config.toml
model = "sound classifier"
dataset = "melodies that start on their tonic, played by one synthesised instrument"
train_examples = 26041
time_shift_ms = 50
n_mels = 40
hop_length = 160
input = "log_mel"
spec_augment = true
win_length = 512
targets = ["pace"]
num_classes = 3
arch = "transformer"
norm = "rmsnorm"
norm_position = "pre"
hidden_act = "gelu"
head_dim = 64
fused_qkv = false
bias = "none"
qk_norm = false
layer_scale_init = 1.0
parallel_block = false
moe = "top_k"
num_experts = 16
moe_every = 1
expert_mlp_ratio = 0.25
experts_per_token = 1
shared_expert = false
subsampling = 4
layers = 12
width = 384
positions = "rope"
pooling = "attention"
label_smoothing = 0.2
loss = "binary_cross_entropy"
residual_init = "zero_last"
optimizer = "adamw"
learning_rate = 0.00069
beta1 = 0.9
beta2 = 0.95
eps = 1e-08
max_grad_norm = 0.5
max_steps = 6300
batch_size = 384
epochs = 92.9
lr_schedule = "cosine"
final_lr_fraction = 0.01
warmup_steps = 180
weight_decay = 0.2
Rows from block 5, named by matrix and row number. Each number is 500 + 25 x the weight over its row's rms, rounded and kept within 0 to 999. All counts start at 0. Numbers have three digits each. After the name is the row's rms in percent of the matrix's.
# proj: attention output (model.blocks.5.attn.proj.weight, 384x384), inputs 192-383
proj.266 117:538481458466545514550532456465542468441460535472528554542437445522467547519444496556467463539527437513532482541420516477561449456462531467451563539560568542449547440475456529546545558448439547469491473449541524487506485496446482529512514497519481455504462523445473439511514539472529524472480508572469500551548465489518516498546453519551531559452444511545523495549490508482468486496515494505476531493517496476489483490505512520516482523509530535454488516488494482519495486476507483485520511477465526482504466492504521524479492493488495483496517507515493506509490487516498505517
proj.267 075:534555547550490443506461506525474500495478441546500494501500537450529509466477527479482493514431527515543489456539451567485516480484446535559478512493467450511484500484541518457498481520504509498530491490501519546498519521525500500498525491504501509496540512551532525482521472506496499506507512481521515492489501480470519479462522477480485468502521500467492480481504473507514520500511471490537464515481495521487451522486468439477533472509456471569461462524496565433545554533498519509455489511524488567526533476447460484520490512525526540525497483484505526487523513447534461494
proj.268 117:532482486495497512550521481472518478481470507485519526522488489523503529518469518495479496518506473473535488524464509499513490468459497473494524515525523512479522469477498527522513506480473521471506488468517523514529490499462507511518531523499471455498519516490477465485497477463499509486471515529490501544513487499496514508529476484516519497484459505525516507535489500478472515538514470551489563492506515435490505446540490541547450490532565545456533573421537447530488434443555475478561524453445579455458458546544492533448476505458466463503564494577453485546439527510448506558
proj.269 068:504475468465553553514512488499491505478459545491484517542474471498500528530503547492500494578528449517562431521472519467555482488480523473460512520514507548496510478480453533528504553443465534527497512523466475471464547476537526451468443476508543567506506466509537532494499480545478522497518518459533483434493531503504482531487550542475466480518560496448461568461467468487524497452455513495507500495505484503494510481514477522485513486503491495506442484491493485494499527487529513482513494526507507487489511507506519513497500509481548495537521489525529494488502503491487495503
proj.270 078:551547495520559488596496476503490454460485478487526530532463459470493558477475569539478479519498475468542494482452472504514481473489483527477546554501562498433507416513508485513519515494453541507490495499490493481521499457472499480496499513452513486521476509506466464482460517455485511508514470547514545508527490478455500527491445529519483515481479523513493541543474464468495459502483463535485543490489479498491504473506506531505460503544531524478511527474515471528480478484509470475524522460456517480465459529517504527487492513471516468515546472545516527526488494523459516504
proj.271 096:467514495510481500495474497531479481535508497518497498460523475493522462503513501479516532501489512471493463467540482505476511541537483516521498469484506501554480496556504465501498477515518478458497495475543500505500474516504473533509502467517484471520493496486504463462515497507520467488463517522489498504535486486506508498537453505516559553472474460538504516503477500504476539521539492470467470493481487515510472504484480484506483516497484488511500484528487512489496513516453503505473493484543482491514480495465509486527501485522498493495474510483484512482530498496517486485
proj.272 094:504476474447512526497509515492518516504515535494485475482500475523473513527482476532505489496532483510508522532508530488522485508517544482452513514500513529491521511529485500519517523500509486513514481480528507485504488484464522483517475500509512506477473495495469487516508514489479516495520476511519484494517475514486509490477495496500486508479502535496502525517503521469495477498490548465466522464538516503527540555493536534488478531455524571447509493517475461542458472515490514531489463522490490467519475465550537487536543473520491474443478529474526517460517447540544541476
proj.273 078:471504524512483505439493529524478541511534502508485499482506519476528464459551468480538526510502538535487528480515484502464523544511489510512495467486461500534477519522514498474457487537522466473504478480498526557515474554487503534511495466529463477492551519487494506498553453477526464486442549494464477518485481533520539457523499449499560502481496466514507480521555517523464577523565507499494466487454462531506499505489476466496520500483446458542469471537474528474504530518456522512449516518534441555501527481458500474515488501523553520513450486448506472491502502500512507453
proj.274 102:488521519518443475519469517507476485509508468523500482458507502481521495482485496483487530491466535487477502480534485539495535513520474501549489481500490466531469517521518469493472445513534502500524515473550491486494521488487524509496468520493497496494504464494476452477497526511473522479518483499514493475508484514486493503505486480510485503485511548523526551508476474467509458509494457563511542541475539445464459441550470510567492456558525506478511552426562467519555469456548442445549560452462559475462478572513482556441453533439451505521527472576436477556442543467452468572
proj.275 105:496511527511497480497499503476503474502494499525508501498504509504500502480496496490520497506481505481483484508507488517522511504520486498507483488493499471502502516537510496483487473510499498428490463445535530537501462544487508567525525478536451450515478528466488484494552463502539485450423531520451475537546461502541541458545452468528581561463460458541515503522504502513442556503567532463472490479523496555538525519480504502471464541470500512493519500527480478503477494536475545522488471481501462464534473468511527478530523469546477473477486537488507523459520482543531535472
proj.276 089:451513509511475485465471544523469496533523490501434475472502519484515485457538532472523528479480514535480516466543483511480527519539484522505492478452479479550482516513540481469488477538539478515497522510494489502468500489510505491488515517517505490519530496502463477481477490488506499497498475525484537512490531509475481524530479526516490503507479500502520486513485499506491475508495489503537493503474497481477501453497488467535511482504499477525486506481515503494506515456512468482483513520525498509466513512474463505484483527482516498527490473503483467523491519493470470500
proj.277 117:482481476474502524494506491490489491521530524484502495492511486521497477521506496492509534497504485512515481514488518484492488531532511472486508478492519513507497514503487493526493508482504498501468527493495457474487520485516462509481466461478509512532500502519528503462489470500527466508508534498500507490520513469502486525494489515517497508507491471507473526506464476514511497475486509520461583484539526478507518474546523577516433522525573569426539563450529409567473423469532499488575528467423547413495437522579543552448500493482433441477538506569481483521444473530473522574
proj.278 090:531522503517518498520465505528513487499466456516512519522478474466524529468503480504497485565471498468551518486481486507518490510481482533509527534512504497486483480484485535494508518489486540474516472466547533513510480511473497532529527486523470477465498504466449483532536492464519512471476534511457481508524450525518525477524465478530524534459485513519521535525504522487463514534534467503487503497488491517493483467496505516515469512515525506509504511493508495515521510490504507495494519483483491478492470521486500503500491507512487496510507499513506488512495502501498496504
proj.279 108:493538533537468468497470502535456498537522461539506485465537507461547476471532498457516536474455529502486504451536451537462536527537450537531480484489493472533470533509516476470460462546536493478506487479525504511485487504488524522521503469517476475486507502503489478500514494496532505485477521520495474517523491495515516500517481478491523507485473516531526524503479538497478499521533468529532514543468509461460457447511460487541514450533519480520490523461526518493528504445531470474515545478497531509468471534480484516470460538465493518535526450510462493537476542459463469513
proj.280 120:527467457460527529529536448458545493446447518465538545540458454528467536532456499552463469542532453482510519551439529459526457451462530485459541538541532544443532450469457524541549555454463539491516488497504511477517488513490503474522503528525494486477503506484480509496483506493486531475503476527507532509490495514479494511513486493515494507471493513535511502510517497489494474513492525480459516469562490518518531528480525550468484520478529542454505504499463461532463458505504519525511461490489496463541463486536516493520544480525476473458488539499516541474517470530522530486
proj.281 077:510471492481499529492538515466534507490475509481500539506467510509473513509496461519530472501511515516502544557475518481535492474471526468493515486518497514488519525505465514526521521492502487471486465479492522526521461569485534538524534504547452477484505543502481502521534483499505515482448519517436485544523483519535536473554492485506552505481452469529502505514521515509450550505545532457471508493529508560522540507480538526483477549459509531469514472542470459517462465525458513532476471530507434463522510456552526458543534480548479487464477518459516526487513463529529529454
proj.282 064:439481486511485520476518480459507493506543525482481494462513550524483467513465483508510525485528520530423555539523503484484499507520515483503503459513481509490491526517473496486508540503557487467482523462496470491478492509498449523485517466488501478541491490478519458497492550537494453459466477541507537543542492444508498505529471525561556543474453507539479508530487451476480506519510508493484508473536481542504511549469505551472454520470521510488535493540466484526495489535464505505502501478474441478528454476488514486510501486500473483487458535485507541467519463541521528516
proj.283 088:508459488479526517482538475454520512473479547486528523536489486548456499534463510508474494522518451505507490532479541472528474499501538461458492489519500522480524497508472488507511512471465529517498512494492501493509542500525529495485489517478516532521533474486496521481505490512458518498519483485556499473481505495505477494496508501508497475496512505476490470499535488524514489448470537462470517456558537540542522545508519521461476550469541526447524483533495469525469488521484532516503474512477485469546487447515549493540545451537474466470509558504523523454516444550546534484
proj.284 083:460489484487454491483495520516464535529533517531510481466534546491492446489530499487518526471505503514482504484532501498483519524531509503509459476461494492529477540545519461473476473505556481483513488519497487514447511512506548509508496429504498514489529485527505517499508484524503499498470544479492482499474484523505528496512510466455521499501511516488490535505508551522500518509526538470507523484530493533503544500495539489452494516449494496520529492537459478515459506515459521524491460540515450496511500458541507473524529488505494499473462508454535499488515470534512529461
proj.285 083:475488491499481519510530500474508473488498511485498533490499508522488510514486484495488503513518485479477521513478510481494488481481499475504529491508518506498527496515497509497515494498513498493497521481535517456508468465434509502506524537483479478520443522455466379508465512459503522505503450550519507585568485499470500499548451522541511542466434525535522562580453472452506441537500542466477519493529521545539522548514538518474489510467518519482553502540484504545487472536479496532491476485504459500559503468541512463521540465506456492435466512480520486471494487517516526458
proj.286 098:539491501504541505509498480483532538463472490483510512549466476504490544509479493532499447522505470515506493519494505504533473443461521502474535523531494506454516475452492529519520523493464519511498495530479481518520506543530518453487494476506511542476521513528502561497506491503450495523483480471517511482443534505491491468459549511450476454500511456468481473482574515520522523482507488504498502492520501475492490504481482495500528502491521517495496496484491490487488510490534504494498481480487498521522497492493487504500530482483511503476497512499489531500507498517521499481
proj.287 121:495540529530505466498462530539474512525508466521452487498507542465538504479523514472538486492462521542508496466515455544483534514495459522526483478481467483499460512465538538482468470527530497477531483460537529520512480509460533521541535516529450467482516519467459469492530484453500521463481543529477470532514459517509535456532466478535520492471474511540548516533511496459467502543533462542549500542456514465461480465543484489537523438530509478523484505465527535480543516452520462473508524522510536528445520542503446533461466574444507542527512459511463474528470537461448456518
proj.288 073:488534511514538471498470466531485473488535474524497493484506470462527499509486532496492494505465500443516461484504451534494503512488465532535500509526523503502497487488513499510506509514472512506507497496490473507496524486485472497497487493491525498504511500518499513504505515495539481501498502498488512490503493478490493506455519503505494500506504487498465460500510496512517488496506425531519497532439481456450444475514429455548530454538482452548493505472540540477551512480537462476508522455517528525481513541448445511479459531462534535541497469522450490554525552440474441512
proj.289 102:506532512525531475527493485505499454501492450503503519500494471473521538505490549500498483506462498475538483487480472534520541493484467520519513515515547478495493486498513541484483493501494518517492508515487491489467491478506492497510496500461500505492478496532506499504471524486498502497529492494520509495478511495492493525477492501495460471530517500507488508503464494487532464508479440551543520545449497454430456445546468489552523439553516464536474539460533515503555497449538439459525529493489558517448479563464449538457453551438508518539534452560453479557453549449446436527
proj.290 072:510489471480486508524548485459497488477504556456523524488495486541452489527489503523492503473538468477467509516501532478496484463500536476492495515456511496466540479542481467531535499527504503488472492521505479487490500493521444549494509431468521511499473491493526495475474538521503459533506504531526533513490543421514474487532486531482535520498462479520480494518497493557486523515499491502493567466520464511505527486471557548478421532503558564456519525476486447549446453475532509505512480482441479444517438480516541500498523455513462454476511522506523572500496447557512535493
proj.291 138:497462475462490533495520500479504497489505543466500480493506489525469485534486462525484488502539508518492507527495534461505473490485535465467505505525501528501518499490468512532513509486513502503495509493513497488497497484496501496506511515495504499505492490483487473515494504493496513491500476523503485499514497504501475504517488498510500503485500521511522485505498508500507483519488536483476493464535495527519535532481526518467519529459494515484476482508476490518475495520469530522484464539505487503532512470527524484516524476524489488474477530473511513480495476529536533500
proj.292 116:481533525530482464488474524527487529514510477529470493489494509482524488460534494477515510490468531522490506458535469536497519504504465530536492489465463475522474524510522503487495482540522471478520500484523504516471497530490495529491512496526494501489526503479502502502533503510495478488462506497482485514504477495511518486526503493507538515469497491511506488497498487498489526509529504496515508529493507521503500505517505494514500483504491493496513484521534522493516506509505480504484512514513488497501503499505476503503496513511488536507494476490504484502491512473490483493
proj.293 077:504548542534481461487470537527470509530545450551486460478533512473530480487545474463524493493470551530526533455536469546467533514497448538555487465474481459526469542483552513451458477527551470512491485532472469497533474511504484531485502465491500500488496537530537490515492486497521480496455537473487471524526505513562520507530497438477523502530495472506463492484514512522517528484526463494498455515460488469458461478506502448503491495514487471536524492529476507492513505503468506487470532501512476537477509505462486464538450517507540500538483472460479477520506515478481488479
proj.294 087:468503505513519496525488473472508477504495500494531535499509470492521496521493492478486505513493484479510495523478483503518509526525489483508506493536544510507516488484464529532502510483507539519485530494519488471485525479506485504475468517499526523549505476502515503469495477507494447511513487486517525495517502461474507517500475546525499512512503491512454527494477486505496497481490499529484528504522499485502479467505521529524438494534507558450496536459530456542525448493517499482531504466452535461501451520529500545452498507471465481465514516563460510529475509496482466536
proj.295 131:471514518517511492479478510527478498518522474499488514491496526469526481499496487485523507488475518517494518475516482508483523511490479507521483472487487486505472516524512513492488502511536491487505487495508508519492488527508477523503519469533471501501534511492498514485530482510531475479452522486489503510503493492527521482529495508500540510500489462498489491508512497515468535492538496455514430516480474549498492495472494441487527489482456457548460433565488553458514546524462514531423453544553454556510547483460489452553498501528538523510460492443529523500556511484531485413
proj.296 094:498499528510485465487502514499498486509491482504498485493487542489522494498493512489478526519475505504480470501515487512495510497491485495512494500489452489516490532526506509490489511523508489528508513536473482510526509505509531493503501507496537509467491496544516510494480480505462514531522489479516527470461509528466485511456525492480465471519519509469464521495517466509539496503481470522515512517485509476489473501511460500545498482534517477521521517485549525458520498500538472440526545430472519506490482531455480546477478504478499501526498489521479483511487542455482466532
proj.297 086:508475466483541535470523469473533522460473513470525547549468477522482515498500498525491454514530452499497526531450525465543457462490536482454518505507516515480522463513468523527531540462459544483507468507535544514505457526491523509524512507511494498486470519458476483497508538483485507517473490508512509502495468513509516473518488507502519532456497514514522491519511527524475532535536533484462529457523511541538535509491547553485443532492530562433530540489501440553458463495502533498529486493468498442491447503534538497508536483529463461478498534508505502478485467565500556504
proj.298 124:498535537540480457525476513518471496523507470529473468501526528480516493471503511476512524473465510520484495466540474541483539516514461536535486478465488453512465506527540474460480456546524473542509500533468490502471520498538484486483480481471516542504508477538535525490497499525470486508535486467531481464483520490501496520455528505466467477533545498476470484473476494534529501472488516499512508518500511507504502513524524517504488485492517525486514491512516504527509482501500498515504483522490496483509500497535483514504509516505489510490507506511496496494483506491498505500
proj.299 114:471539529530457469497454538544457511550532467547485496466542506476541461479550530463533543504462541514512510471521465529476530548553475523547468452486474469544469540499533476466463464532538492502492497494518477489473522520527483533488490461510532490514507450522515518484503491528507471489487516486494501478532506475509497524514484508489528508494514471514487488452493486523495514477516465502490508521468495488482455472499497492509484496521496501496483501502491520492508507488477485505506517500502518476489482508500491495497491536503511496520523482508482490538497496488475500493
proj.300 076:495527521530501469514473481528476502525519474536498494495518482489546498494518483459517502536481521464530501459534459522465524510517438529528494474505486496519461505481506509491485475527510516500482519510469465467515497474496474475470484510479533515507465515508549478485483510516495469502493470512506518526541517456479497516503504528506514521517467511519443489489462480510525486478480511476444525477508476536548517515470536539473442554494548523493559508505498466522465455535500527527505471442462492466524440483494531462518512445545477473463499532504523520494500466536504543500
proj.301 087:471487499493473515457513529496467521525510520490470487488517534516500470492528502482534513491519515516488491506511508485458506513529503489497454461479478511521477521501514484502472479502513510492495502512512493529506480526513491532500508464515498509495543490513518531482513458510520496493470495487501503480477498478520487484496506479497516485483504473484503512485529490508501553510511533488478516473529498540537521521488512546467463531476506534450517515498488444559476466511477521520527467494477469445512488486544518471511535459529478475474472536482520500471483462541517532494
proj.302 094:482530532528479475482458556535471517523518470528472477491531521473506487450542518470548489479480543514494516464515481524464535520525479535536473480454461469500463503483542500457449460517532520479532458451523561542521478520450551526576542500524459457459525507484468468505534452463505557468463514517499457537539455542509567445545470432534539500470486540542550526535516517453471509560545515485524452500505479534493513513468500468483531495478464486517443464529466529500503527522467513538445485552544463547501537481489491461540499513512532525513466487453528526479529485495513498472
proj.303 081:533483480498546546486529467470539536464476517462491547542450496516476514509470466537493439528539458468503521528474528461499481463447538504467535514552480558455517466505460533528545544461491507516477513494498527489540474472446511471503535538477518483499451515472517498467468495446446515547533502523497568530476499524465468519475490523494479497496491465474497529528525512472502487509463501530483525460516491492504526502507491526516437513526506537460506531464520454516474494455538526476518492486475537469511486530496521539453505489496468479467522546548479515501488470525475505511
proj.304 110:472546542527486463473454532547460505535520459536489474484530535464557479478527509450535516493456538524517469466552446552458549530527439532548450454471464451531437526484537513460444449539536491509532498498519505538489497508506518511513515511508504504482519502516489511528495535503483540489524479474494479473479475514486514474497501473486479482506525540492516523486533501490515465522511472516529476525458510478468481459481480451509525481524490449549481497493494517463527516483487484491477494514534511520479534527465472487504471534484531523532482472492473481531496518471487465490
proj.305 110:499505526522485486478507526483495507504526504514473491502512550498513471479518480487527496502503527531474518492509490512485526471494496513522475487470461502509479530481519531478482483537519480551486522546453462498520523518548497493481498470479536535487521494552539558492495457512479468552515492446507531485467542499481477501439539492461470460545518454447446510467525478533543537473472497470502453504471487524506505530439505444487535520464465448543487463544466540480494546523451505511458464508540436537521515462440486455537511497542520509508473506442539525468549495514524512449
proj.306 105:500482487486483527492507497482501482507511510482474500499486495508492497512495484492506501488512498500497480515494517488488498507496503480492495491493511504522506501541490484504504493481500498560471555523504454462452540457534490490467456513463541525525456449531529495480464500537455465541541469473540520446486546497475433560452510545459449492522543483467470508451447489511549478463452509503462527455487480503517527497496524537471454527496528524491510532487494462539463474491485536496527500468457488457489467500510536482485504465519499451486524526500513510501479472549501538516
proj.307 067:521488473485533512502511470509502500510506533523506532503500458522485500509507513509470505515502489472528483541477519472526504482539508487489499497512507535511508506502483475528515486475500495552461485515475475461523530499479522478459495521487531505503458513524520517514495496531489543538507484517511510503496492527509485499477530521477441490499509486471459506511500522512539502454465481501452520492487481504487478492504535521507448516508536500480539492514496499500488496505495489484509519465487481505500441505473507486489476497509509478522494504494502479518505489508465527505
proj.308 106:539500492511534495517528466477527487471475505475534550544474493514470510509473492530482470534509448496520513517470511503533472459476513487482534541504537506450519460476488525503521509491455537494526456476522539532505482529465509529515516486533462494479508510488471487520550506472505525490477498494491458514501476520507544457512490465508527513479498508493521530507528504483464509509528520471507467498505489545514513532454499477479527505479476477516484462551488523457494516529472527498454495510523449539522526474480511466544510483520524505498473502446525496473557501499529511433
proj.309 075:517494484513473515527486494484506475507498499476500533493507505514487480484496510491482507529502507486505513500489511475462504504485510510520508493482504482491466484506521521478504493481516526526476529491534478475476518505506471524500521475495506509534481482505542491457502484488487464495500491487529495509533515493511476500513484513496523526479492454483479517493476508505503506521515495504457472499500502522505453499508484499506491518539495475527521516511513505516513499530501484476493517467519501493495462524465488501503475495509511484501478514533465429532495506498477497517
proj.310 131:496488496485521508504508495483508502496514512481482482513501524514491518510481503506523479501513497500497501519492509485506518491502506480488504491508509506486500504492499529501494505502503496504505479497511526514518492528510548512529514495505481484481521521505509508500522463498493526487498530491492498511484479529526502477492510483460496486501511488498509527493523501488491536520519501469498432496479498512513504532471498449473562514473443454549456443555452551445493539538453497513439463546550459548506554465474484454547508501543554515510451515444522527464568491493526501466
proj.311 095:528507508514504486557502464483544474476470497513546515528462496509488531494468507501481489559496478460517504510467495508534474473463500505508524530538516495483516482490489516507528525475473528444510475448543531491506471476446513536544538502505473442490463522442448442520506504462513514459483507555465508550551445501496517501539436501532538555474456533536531561538475489459444479529530473516514546496490492462482493472504491517506471495523547514487506535474501470519489482476525469480537531486461550498492475521515482503468499508459505490487537492529489529511482518497470492522
proj.312 081:498522476483491492506483477532474504489499489513519504501472469489522504498494490500479502506503495507520503503473479515495481509463476508503501489541522518489518477487492507499503528463486503531520483499500502509469489516502479535485470464519534517490513483522511530526529503519532484495511475459484483470510504494532520497479535507480473498513566529486485491482505489514523520465503448528479539501473504473472469447515486489547472513537532535487543544454512474514509471472514483496530521460469513478466475537494504508469469515489501487530523484554482462560485501493477476531
proj.313 092:541484484482540513511498472508509499480468505492491525549482462498483508502469486529518475492505468519516502504474507501523462477486509489472497532507538506440495468486501480540523537475447531504489516518452486515514508545527450521463497479509521496503544512538504535495514473494503456530504517473469508479500508454518527496468530506484504490546513446475452495466503515519501531452512512498472527473525483519526520491479518492491484531478511529456538518482484472504456486505504510488526486469483489491479504494533513480485531507506499458467492504495539489504522492528486524467
proj.314 119:513515526534481460505500521519497535506490487532490484503511522481505514485504511486503491498474529524483482479526473530483518487503481511544486489475464476499489511477531488490487469543509470518502503522450499496505531489512525459488487530491506503491517500519523519497507483515485526524519489477519504492460508527495495504473531486484466455536515496486485487492522517504536496468472471547551539565464523438445473469562475506546519427531494488512478523457538515485537494442545433464542565477489555502455516548530456553443463558433479532534537434539464463545468556454431469541
proj.315 066:510512502519502476534498497498512496489485493504540491516509488498510529503494535507439482528514493473469449481504481514515502472493485523517536531479495515482505485527493516518507507536509453471517501491504514503572484471492512467553540545475478465487488558488468454472474512436511499495505540533506545533491451491432500523494479493514519496511451516503516545533485438491491481552528512500497508527543508485500488547550440516515516492507527513513501524495516529521495491529539483504521522465484537499538502519506493537505507508479467516502529501523491512494516508458514471540
proj.316 095:516521530533496469518487563509491506476478476486472478540500524485501515449523501510524470490484533551470519474507478522505516477469486523524501511463457465476476490455557522487494469553499512509562480502491541499534494490474548483527513536529467466450499514494470489580513501463480560486515465517529442530489483550487540473498500466499488464491480553490532518524550531467503473533495501488514473506480494492487509511498490459504560497470448455549464486507488537467500516515474482495455478535538480543488544487488472481513502505486530528512494484456514512495530499500507511467
proj.317 080:470504502478518485475502491501492482519540507499473518483512527501505486536483490494512523504499488502502532502480512490483502514499496488490483483512503506494492515532484513478478541493523492492533463519495510491494471532476476515507538483526479519461511526502486500534529538477512518492467527479492497519490507495532510478520505504490517484488473489510513506529522515503479523487537427521508477515439456479440462451474465438524511481529480448560479492511506537435545561477502458451480530485548503551471471545420447488490444524475549507520465481490478473549533541477477445468
proj.318 085:503495491491528506507512478500512468479512498487528511483501477521471523494490519510497473500501470456519493504443508486513491492510513514481508493500533497490516478523500478481519510470478542499488494501511499478501490501478483519480517481520509517511495507465521486477514515498506493516477497485502546519495519473495487487533503535518524535494486499521513529519511497499481496495497442536491482530499490459465445454506465487544490487551488476527511487498533525467544497489520446458514542462501523516483493538457466528466448505475510503499493497537452464532516539461476456556
proj.319 091:541515516543483475481498489496507522478481472509525513520481512478487521486475510507473475516478493487495507500508487520504504471465479528525484521514475470484494498484520484479512475499488499525532503507495522486488535469486557449521489536501504502460491488499493489537476531494457563506531508515526490482480498546491486502480520483475456472484519546476516521502504490473520464506473458563543554525475533437454475465544473489536514449548515485492501541422544493488526487439560446453552554478471574501455510541512466555440464534434516510540557456549453475531463544461432475539
proj.320 098:523504523505493490507535490481539514473462497496535510531463511509496528504469484520461468531492498521486518515498500511524480480472509490490511520528484500471520489481485535486500511503498506492527487513518539526481493530485535499520513506507476510446511502481487472512496503467446506516499494492501494512465505529501516479499502457498495500469519533514529519538514514488500505520517496528508503518485513491483478480515507470506501487517506501492505515489490497531536494492519493495496507528516525499490482529495472509476475533497526510489488480501467474542461532486484470519
proj.321 087:516495479468491534505512444490507456503515514485532536517471485533480488515474487516460512489528456458463476502471521479504471501503519483479526511510538521501515467545509465511526517465473498479475503480525497507494505505511471528502501489508507488517518502482531508446502467505523454493476541505488512509506486482493493500513479493503543534489489436520491516499482485531493534507518548443451451453537488560570525547475484496467485559463503505488512458556476501503460476570454561541466452504513465483556492470511529439550538468568499468474479561466534535454540460525541530451
proj.322 066:545490459473544511544525436466532472469490514493530542539464474515486536543461479511464472564503436463569465541442509479551477461480520473468542537526551540440553459478469513531541541422456509519482521488549500465467519480486457492484491490518524523528492469467507465497493499536492500471510511486474528504497479497505468527507483507503497521463512520533499546491458474471509491482451476514485516489547540453516465500529465535492465496513526526471520517503541491464504485505538505471549522472462537472544475479508517527498510449479493467517542525569487509494511501520499518548
proj.323 091:477484481485514511492495506517490544508504525523507497502530502519481490517541508505534487505520503524517540512486517492479506515534526497505482465504494524475476498461495508486488498480500524542453532561439431496485512511551450513440476428473543569534524467580551567482464466559502464537507496431513517466464538448490456519490554501460488475536521462469430474454522522529560531461457487508500525502504518519508509484508509511510498495506489527499517466516519512531504514498520506512480474499517472498514494507509480504491516502492494507474461508510476484527475480490492486505
proj.341 086:523490499506503494527509474479540484483477505507522499518463470523481534519491524498468493536517492454546467514488521498505478472460509479493533528509514502464514469461489516509503518487515537547451528541436452487531502452513489474491492474457555525505467457536530519473447498495503490540533498477525551452467520470452455538456505510481463471555534503473446517460483460499545454496457507519469524494537509489507493507527493554505460511510517542463549538507494456524496437500492502494547553465451518463496457498515503501503504506486487476495526491512497463494522497502502510537
proj.342 105:468515514520473489489472551521472524530520501517446474478522533485525472472535512465543522483487548546498492479530485502483541523515481521525478469465461488509461522489526509481469472546533474520489500524475481516509487548529471534486508461511517517489534494540514545493519485514525462511488510460493498468484515483521510489486521502488498494515518471486470492467529501516518554476504518456504482507497498533516499526485515489482499518475467495498484462537474520503496530530463504519476479547535453499506514482493497484530523505543508515490468510451518500480521480504527511474
proj.343 112:468483474470507538460507506491487500515528523484496508465505508511496477514511499492513513482523492523483513507498505485482489521517516483494489480494512514509499508536503476511485504483517488498477520490535473486473517461506471480470463499469523504536473479488514494491483512525511497503513492493521508496517502487485470493510480513511506506494503497499501515490483492514518479462482524463466461459518485534534511531476516487462508559473470503511493477535479506491454520546467530537454459502527479516539502456485534458541519469544523475486461534459538523479530447548555543477
proj.344 105:487465492478495518472528493497511517496505520496496486499517519536485488512510497498499503506530496503473498508511518486486502502509518477492504486506475514504508504486482492505482500498512487497470544517484466485497501464510486476474490510471518504521478505491519481471447504499499467515535495511511524519500514477478456530489499526533487500526481467527474497498479490501533476498466502538479548504515522437505513477540513551534453500521542543461528545452534468540485465462532486484557518470445561449479472535536499542448490505463462475470546515551466485529471498513461517549
proj.345 097:505519520537472475504467534529487493504483482529492468540501517469522509464525503489491507525488517527480498479507475523501517521517483536522466497463481479519473489474525490471496472529480519497524497498523511550531514530531508518504490493527509505472562489524501514511533498504518487489486517463501478471471493510484504473495523487507517499480520512477501517484547508496500546544509501466505436508503453528508489540438464445461567507468457455553461436556437546442501542540459514511459475522525451556533543453467492466536523502532549525513455502427544532461566509490556498422
proj.346 133:550489458478514538520531453478531514463473532485540541534451462523466515531461490540474475536533464490524495537454527474510456473467527479459536537544538540465537471497468512533544542458450525512496478476499505502490520493478506490490475484504517488499484460494512507518512502532488521490505498504488507486497482538519491505484507486465496503486524495477491498482515505493501506460481504514467534470505489504508514495480494527485454523498540522461531535470488460522456472494497522493525509462461507463495467498531551498477504486495491463504534516523512515506486482547491540514
proj.347 076:494497497480503505528495490495499505481504530488483516482480468524483499534485539522493492495501511486505499499505512485473476490498518495504513512510499518479505483549492498524519501487520475500476527505486480475491478479517451524474468465492529537489498486527528515492489477509511488517511519482488536478516492501530474514517509504498512510517505487490483519478484457496507517487482492505476503498471495511515481499511543511513514516505490510494488490507507514494519520521498500503501503529506506507510505512496496498485501487518517504476479524525496493505477485488509474533
proj.348 107:548484485504529513518525480473537504448444505487538537547458471510476543514462493533464471537506463500535503531471510489528458458458513496483520545528519498459521456471487540512536524474457545521528488506508517520509507506518523496508519497505507499466517481517509509507501500496478517496505487488519488489485508521514488487474513465482485479500528510482503489489525519493514499498496544458493450469522498541537520558441514492436520524455477503492480466558452510490479496565437548545445458525524448534548521438499515438558529460559522499484462529433555548435568475511571532423
proj.349 094:481519531536462482460479550515496544492484484510479457500509538469520499455546474485523485509485545541468549473528475518480538501483479540525478481470431471513446519474531532477475467547534499504526470512486538520521506517483552432520506543502472489475502501492484501491510506479485521494508488506514481494478490542455511513464531482509482460514533525480514474514515505474500498518511518459530459495494457518503529525464483437471548512450459443574457481530472537444472540529476525540451473496555440544507551456490495451548529508533534538514475486448542519477552483501528516447
proj.350 086:486520494515501502462478510489497517517529490501484503483514485486517484490522484496498483496488507503520503505518499508478503479513506512507508475471484508506470497496514484499501521512495478529458533510493471461479537479508494464500495501476539511543471477485545491465443500493439453555522500514549541506516525479457473555473509539479489514493508481496495513483433488525519481488481489512500541501512527483488459471530468510541455516496520507485538540484530480502515468502530463459532530447472536478509443510475485534491470496480467460495531488523471481500485518508482482538
proj.351 085:465513518502447494452475546529453489535544498510463485423541532485512466482528502473528528447499540541470526487552503501450522544549497504517450452477464476552472557527512481463465468525550450504511490490513507497463510514511524519514489495507492481482506446540461498510502513529497503482480491502495454454510493543519494511504504478480508491484532502497512451480501506522500508498519507470519452514469478525478492516498498473497545492496441465541457464531499550482508554508467493520455495538550481534508522491469495501520502517536524538516465490443493482505505486481522477484
proj.352 131:487527531526481467486488503520494509515518483523490494467507520485510486475515490481487517506464519489479474468519475526488513526511478532522487492471471481533489518526518498474499474525526481521520507504501494522472513509513483508495490491512516515523516490505520515485523496517503476507487522482500495478492509484507510507492511502499506496502524497492490474482493505516508518491514490517522505532484514472480461482546462481522489475536490476519505508496528520486536503476511466463518543482499516520470491524478474538473463536471493527533515461511468468524483526466475464521